python train.py --model="autoregressive pixel model" --dataset="patchworks of several textures" --train_examples=36250 --image_size=16 --horizontal_flip=true --levels_per_channel=4 --vocab_size=65 --arch="transformer_decoder" --width=320 --layers=6 --norm="rmsnorm" --norm_position="pre" --activation="gelu" --mlp_ratio=2 --head_dim=32 --fused_qkv=true --bias="all" --qk_norm=false --parallel_block=false --inner_norm=false --drop_path=0.15 --positions="learned" --tie_embeddings=false --init="xavier_uniform" --residual_init="scaled_by_depth" --optimizer="adamw" --lr=0.0014 --beta1=0.9 --beta2=0.999 --eps=1e-10 --grad_clip=1.0 --ema_decay=0.999 --steps=19800 --batch_size=128 --epochs=69.9 --lr_schedule="wsd" --decay_fraction=0.2 --final_lr_fraction=0.05 --warmup_steps=990 --weight_decay=0.1
Rows from block 2 of a small autoregressive pixel model, named by matrix and row number. Rows with one number belong to one neuron. Each number is 128 + 24 x the weight over its row's rms, rounded and kept within 0 to 255. All counts start at 0.
After each neuron's rows are labels from the 100 images, of 14976, where the neuron reaches its highest value: "responds to" is what is common among them. Only what is clearly more common there than usual is listed. The data: patchworks of several textures. In brackets: how many of the 100.
# fc1: MLP up (model.blocks.2.mlp.fc1.weight, 640x320), inputs 107-213
# fc2: MLP down (model.blocks.2.mlp.fc2.weight, 320x640, transposed), outputs 107-213

fc1.632 [139 137 125 112 145  88 107 116 117 127 113  98 132 133 101 131 106 153 137 165 147 125 158 139 106 113 142 154 185 121 156 126 149 185 123  92 128 166 164 103 135 107 114  79  78 164 117  82 113  83 110  97  96  98  85 119 148 131 135 111 109 114 139 142 117 103 157 131 103 127 139 121 144 151 137 147 151 176 123 133 123 145 125 124 104 169 139 161 130 161 136 151 117 154 156 152 147 162 164  84 117 105 126 150 163 133  97]
fc2.632 [102 124 108 143 147 126 133 116 133 183 133 135 145 143 202 123 148  64 149 118  98 104 143 126 141 129  98 119 133 120 128 113 132  97 149 140 147  87 155 104  87 133 157  89 140 111 129 155 111 157 156 121 153 127 129  98 117  96 146 124 125 100 201 138 117 105 164  96  99 158 114 142  99  88 142 128 136 102  80 105 110 116 123 119 120 114 145 155 112 107 173 146 156 106  98 153 128 120  82 155 106 169 120 119 136 106 136]
responds to: rays (35); spiral (28)

fc1.374 [153 145 145 105 142 150 164 139 127 120 123 148 135  81 113 139 114 140  90 131  99 145  97 122 108 134 132 120  67 126 151 135 140 129  92 149  98 132 122 135 119 134 152 143 103 156 109 152  84 109 143 114 121 100 123 148 106  93 156 135 148 172 117 173 143 100 140 141 143 131 145 106  88 107 157  82 124 145 146 139 114 171 104 109 128 113 114 140 143 107  89 107 181 119 136  96 146 125 137 121 124 139 115 133 125  98 108]
fc2.374 [119 150 161 112 114 141  74 177 106 140 117 102 113 138 149 156 126  86 124 135 146 125 134 134 157 166 111 113 116 129 145  92 164 118 104 106 139 112 131 149 136 132 123 114  98 131 139 202 126 127  82 131  44 148  84 177 123 128 111 156 121  85  81 175 113 100 135 126 183 115 140 121 156 142 139 133 167  70 156 104 139 126 137 153 135  91  79 135 121 131  78 105 146 112 104  98 128 129 123 155 127 112 126 122 148 136 115]
responds to: white (85); brown (71)

fc1.1 [141 131 120 131 105  96 134 114 117 145 113  92  90 150  95 142 142 129 142 157  57 149  97 150 102 115 139 126  98  80 104 127 124 177 136 152 137 127 140 122 129 143  81 125 103  77 152  96 138 164 138 107 117  85 163 180 168 117 170 117 117 155 150 145 127 141 136 122 128 117 136 135 128 122  99 103 116 122  91 155 141 144 113 128 122 108 129 113  88 113 141 116 131 133 148 140 154 136 158 152 124 122 164 106 150 157 110]
fc2.1 [122 128  93 161 104 104 119 124 124 101  83  85 152 145 131 118 102 132 170  60 149  99  85 137 108 151 154 126 135 121 165 146 103 166 146  85 117 144  91 151 127 129 121 133 109 106 126 127 157 128  99 121 116 124 117 130  96 151 147 150 151 144 134 125 108 127 111  96 129 128 155  92 130 110  99 131 165 152 135 142 179 179 110 142 129  70 139 135 126 140 176 130 105 117 154 112 140 125 116 120 126 118 100 142  91 158 136]
responds to: rays (65); spiral (30)

fc1.636 [108  89 110 132 102 123 130 110 170  88  85  87 157 160 103 102  93 196 110  96  80 149 176 141 114 169  90 163 130 164 101 174 110 121 138 120 138 116 153 133 124 109 159 100 135  83  97 100 133 121 142 104 153 114 128 151  96 107 135 129 139 142  94 131 125 127 129 132 121 125 101 192  95 157 123 123 112 159 158 122 154 115 137 133 105 131 104 140 141 117 130 114 158 116 112  88 131 138 141 122 122 154 171  90 153 135 153]
fc2.636 [121  94 145 140 174 126  96 118 107 157 139 154 157 113 136 113 143 133 127 100  96 103 106 106 120  96 136 103 121 150 159 137  99 123 118 140 143 110 146 124 136 138 144 118 117 156 150 148 135  96 151 146 120 169  58 179 150 141 148 153 117 121 104 156 187 119 132 118 160 161  91 139 113  97  92 106 107 129 129 122 157 211 125 132 112 111 142 119 162 136 116 123 141 150  99 157 122 158 130 114 180 109 124 141 124 114 152]
responds to: white (74); patches: two (70)

fc1.392 [146 112 109 105 128 100 139 141  67 130 136 153 153 130 121 118 135  91 167 140 118 154 104 175 142 125 114 115 135 122  78 129 127 118 102 125 171 127 108 131  97  95 112 110 130 162 121  99 120  92 121 110 136 120 137 132 106 149 164 120 159  96 131 116 127 122 140  90 130 148 134 171 134 175  96 113 131 174 121 106 145 114 122 118 127 146 153 129 124 102 136 151 128 162 111 110 105  73 110 124 131 179 146 102 120 158 131]
fc2.392 [141 137 125  84 111 135 129 102 153 145 129 145 128 106 178 123 110 100 114 116 149  94 165 153 169 127 125 114 120 131 116 136 146  93 122 129 143 102 113 128 149 125 109 124  90  93  87 154 101 107 117 154 114 156 168 106 111 137 192 114 138 114 129  98 114 113 112 112 143 124 135 114  97 114 124 149 117  92 107 147  97 103 117 160 118 121 154 132 117 108  80 140  97 102 169 136  88 112 128 142 121 198 151 163 131 104 129]
responds to: rays (48); spiral (29)

fc1.219 [151 156 172  97 137 170 162 154  97 155 142 171 155  79 102 174 106 108 124 105 148  96 145 112 146  84 103 108 114 155 130 115 148 122 140 143 135 146 150 136 128 149 100 133 106 142 111  83 129 131 102 105 125 156 116 118  97 120  87 104 131  83 141 106 161 112 130 159 108 139  98 126 113 105 105 132 149 118 162 153 106 132 100 132 104 119 141 147 100 120 118 171 187 140 131 158 127 129 147 133 141 111 109 134 132 105 140]
fc2.219 [105 122 146 115 168 113 133 133 121 176 108 117 141 144 126 149 144 149 126 104 122  94 138 139 196 143 126  81  98 144 135 108 100 132 130 112 103 139 124  96 144 136  83 130 136 152 140 114 130 145 176 142 122 107 122  92 100 153 157 111 121 141 129 134 136 140 124 161 128 157 118 123 145 133 175 131 153 147 123 118 109 120 145 113 121 121 159 108 127  68  57 177 160  94 177 124 126 130 146 129 137 140 135  72 180 116 106]
responds to: rays (45)

fc1.416 [ 87 177 127 117 125  80 137 108 142 130  82 146 146  78 119 113 137 158  89 159 113 142 130 126 165 166 120  95 142 108 115 130 132 128 163 111  84 150 110 120 107 128  91 104 159 115 122 104 102 177 156 117 143  91  78 163 121 118 158 144 150 192  86 158 131 112 143 100 133 138 150 158 111 170 189 166 155 125 129 163 126 103 109 153 119 116 121 117  93 117 127 103 134 100 158 120 125 144  99 111 129  95 122 159 102 112 128]
fc2.416 [111 101 140 138 119 107 133 119  78 136 118 119 147 115 166 141 148 130 120 119  94 156 139 144 121 137 118 144 172 112 131 143 111 159 109 121 109 161  98 113 153 146 144 121 109 156 159  86 180 105 116 123 131 168  90 132 143 124 120 135 177 122 134 124 166  99 147 121 156 178 140 144 130 134 124 173  96 119 125 149 154 146 122  91 108  98 146 146 146 138 159  90 123 167 116 145 139 142 111 126 111 100 133 164 111  82  94]
responds to: rings (48); spiral (42)

fc1.518 [120 110 117 126 121 118 120 135 144 167 170 142 129 148 119 135 114 132 124 132 113 154 149 123 185 181 133 137 118 131 120 124 136 137 155 131 132 136 106 124 140 134 175 114 148 136  97 103  95  86 125  86 105 110 119 116  79 140 137  83 133 158 171 113 135 137 133 137 127 100 105 143 100 131  82 139 105 150 120 149 142 140 135 132 129 138 135 146 176  88 109 166  98 151 101 138 126  93 122 136 163 125 162 102  87  99 105]
fc2.518 [119 128 132 140 176 112 149 179 119 105 132  97 152 146 145 122 140  79 131 111 147 141 151 150 115 120 101 117 116 127 134 113 122 100 146 150 142 136 112 120 119  93 115  96 124 105 100 126 141 112 136 162  99 108 125 133 126 129 138 147 131 100  92 119 106 127 131 134 124 144 130  99 149 167 152 114 171  99 127 104 139 103 151 118 116 131 109 132 126 126 122 102 146 152 139  96  95 127 171 109 150 113 111 120 134  96 141]
responds to: rays (28)

fc1.228 [163 114  91  81 103 126 138 133 115 149 115 132 126 200 188 108 117 120 116 152 132 111  90 122  94 148  78 164  96 150  87 157 133 169 128  97 112 119 136 116 117 153 141  90 105 113 123 109 144 139  90 131 115 125 122  96 145  99 163 114 129 104 141  94 161 158 125 114  87 107 149 136  89 118 117 138  91 155 147 115 144 114 108 148 125 141 114 138 130 174 164 127 136 109 159 113 115 112 102 132  96 186  94 143 117 102 112]
fc2.228 [122 109 130 175 134 107 132 118 132 148 129 107 168  93 142 145 147 147 169 143  92 151 164 140 110 148 132 141 115 127 104 125 160 135 135 118 145 156  79 104  84 152 137 191 108 116 107 122 145 100  81 129 128 133 137 172 128 137 125 128 150  99 153 123 120 137 139 150 146 105  89 125 169 140 124 161  92 148 157 129 142 133 109 104 125  98 109 174 167 152 144  88 180 130  82 169 114 104  92 132 112 110 131 130 132 102 126]
responds to: rays (56); spiral (36)

fc1.73 [127 145 101 133 138  66 139 134  97 130  94  99 131  71 150 108 128 122 104 142  98 141 112 110 213 103 122 123 121  88 143  83 126 124 141 171 131 113 106 104 149 146 119 122 123  73 118 132 143 145 109 132 101 132 129 127 166 130 148 123 146 145 110 115 120 104 152 127 124 158 135 125 120 150 158  82 110 117 128 105 106 135 110 138 135 166 118 142  87  91 116  52 135  88 133 119 152 140 115 140 125 127 143  90 130  82  98]
fc2.73 [119  73 154 133 101 117 119 109 104 121 180 119 170 152 113 145 115 159 157 121 109 115 113 119 122 168 157 135 143 144 129 131 135 142 123 120 107 103 158 100 114 128 125 172 114 151  89 120 125 158  75 136 121 161 126 163 145 150  69 123 138 107 108 121 144  92 130 123  99 136 171 146 138 191 146 160  99 116 111 114 143 130 137 115 135  86 123 119 154 126 111 175 130 149 124 129 152 126 101 133 148 147 112 149 119 104 108]
responds to: rings (32); striped (31)

fc1.573 [108 180 132 125 126 109 158  73 135  87 152 163 156 142 124  93 130 177 145 111 124 161 156 116 120 133 177 169 114 117 145 129  88 119 154 130 104 132 149 142 105 103 155  88  99 125 114 107 139  92 138 101 172 149 116 121  93 115 143 134 152  59 124 154 148 115 151 147 163 139 151 159 117 115 102 104 146 121 125  96 161 127  88 141 140 168 149 159 120  92 123  99 152 133 100 147 169 148 114 134 155 116 143 150 102 127 162]
fc2.573 [140  77 113 127 125 148  96 128 103 158 132 116  81 113 165 128 144  79  96 146 176  97 133 118 159 152 158 101 112 144 161 144 141 118 114  79 125 149 120 112 124 134 146 105 116 124 116 131 173 115 129 107 129 116 142  80 121 115  98 125 121 176 135 129 141 127 101 154 105 131 117 122 125  94 132 198 132 134 129 167 132 166 140 126  91 123 113 130 143 115 152  84 139  97 151 142 142 107 132 150 134 124  91 132 134 155  98]
responds to: white (72); checkered (33); plaid (28)

fc1.70 [123 128 121  51 109 115 119 124 151 111  90 148  85 153 125 138 125  98 105 166 171 112 116 109 153 139 154 125 130 116 127 122 142 120 109 181 104 156 140 102 154 198 119 155 121  56 111 114 114 134 127 102 131 136 135 141 144  92 124 113 133 104  95 149 105 153 163 157 127 136 112 110 134 112  91 138 117 128 103 115 122 165 132 162 132 100 117  90 104 106 100 152 107  68 102 187 127 119  94 127 194 149 135 122 134 107 149]
fc2.70 [146 147 133 138 158 141 105  66 149 144 148 132 117 151  83 108 122 162 152 122 164  99 121 141 135 104 142 114 119 114 115 135 140 148 154 124 121 132 128 142 151 116 169 153 138  88  98 142 137 131 163 126 154 147 134 140 129 116 164 122 114 162 125 131 108 176 141 127 117 117 148 135 131 122 178 156 119 132 102  86 151 124 116 128 136 145 134 133 100  66 106 131 126 160 136 142 132 126 156 134 123 148 122 117  93 152 177]
responds to: rays (31)

fc1.426 [138 148 104  76 169 139 148 117  99  94 136 163 111 125 110 104  94 179 106 118 138 122 146  98 177 171 147 150 117 137 123 127 133 118 118  69  46 159 122 146 131 135 119 134 126 139 140 138  95 139  97  91 130 116 156 125 116 115 187 105 143 118 146 160 140 144 100 113 117 130 121 102 101 143 152 120 118 124 120 147 127 142 128 136 140 120 137 141 155 129 163  98  85  96 120  91 158 121 164 134 116 144 152 100 157 127  89]
fc2.426 [129 132 107 158 110 126 145 113 132 137 128 116 147 117 107 117 123 138 106 117 117 172 166 122 130 120 155 104 110 131 102 103 118  87 148 157 148  91 117 138 119 102 144 136 150 121 158 116 109 162 158 156  97 104 121  95 127  90  67  86 179 163 127 128 106 111 134 125  98 130 138 105 127  90 149  80 114  96 182 153 112 177 125  84 112 113 132 117  92 102 140  93 164 158 131 120 145 142 124 120  83  85 133 114  94 101 140]
responds to: white (73)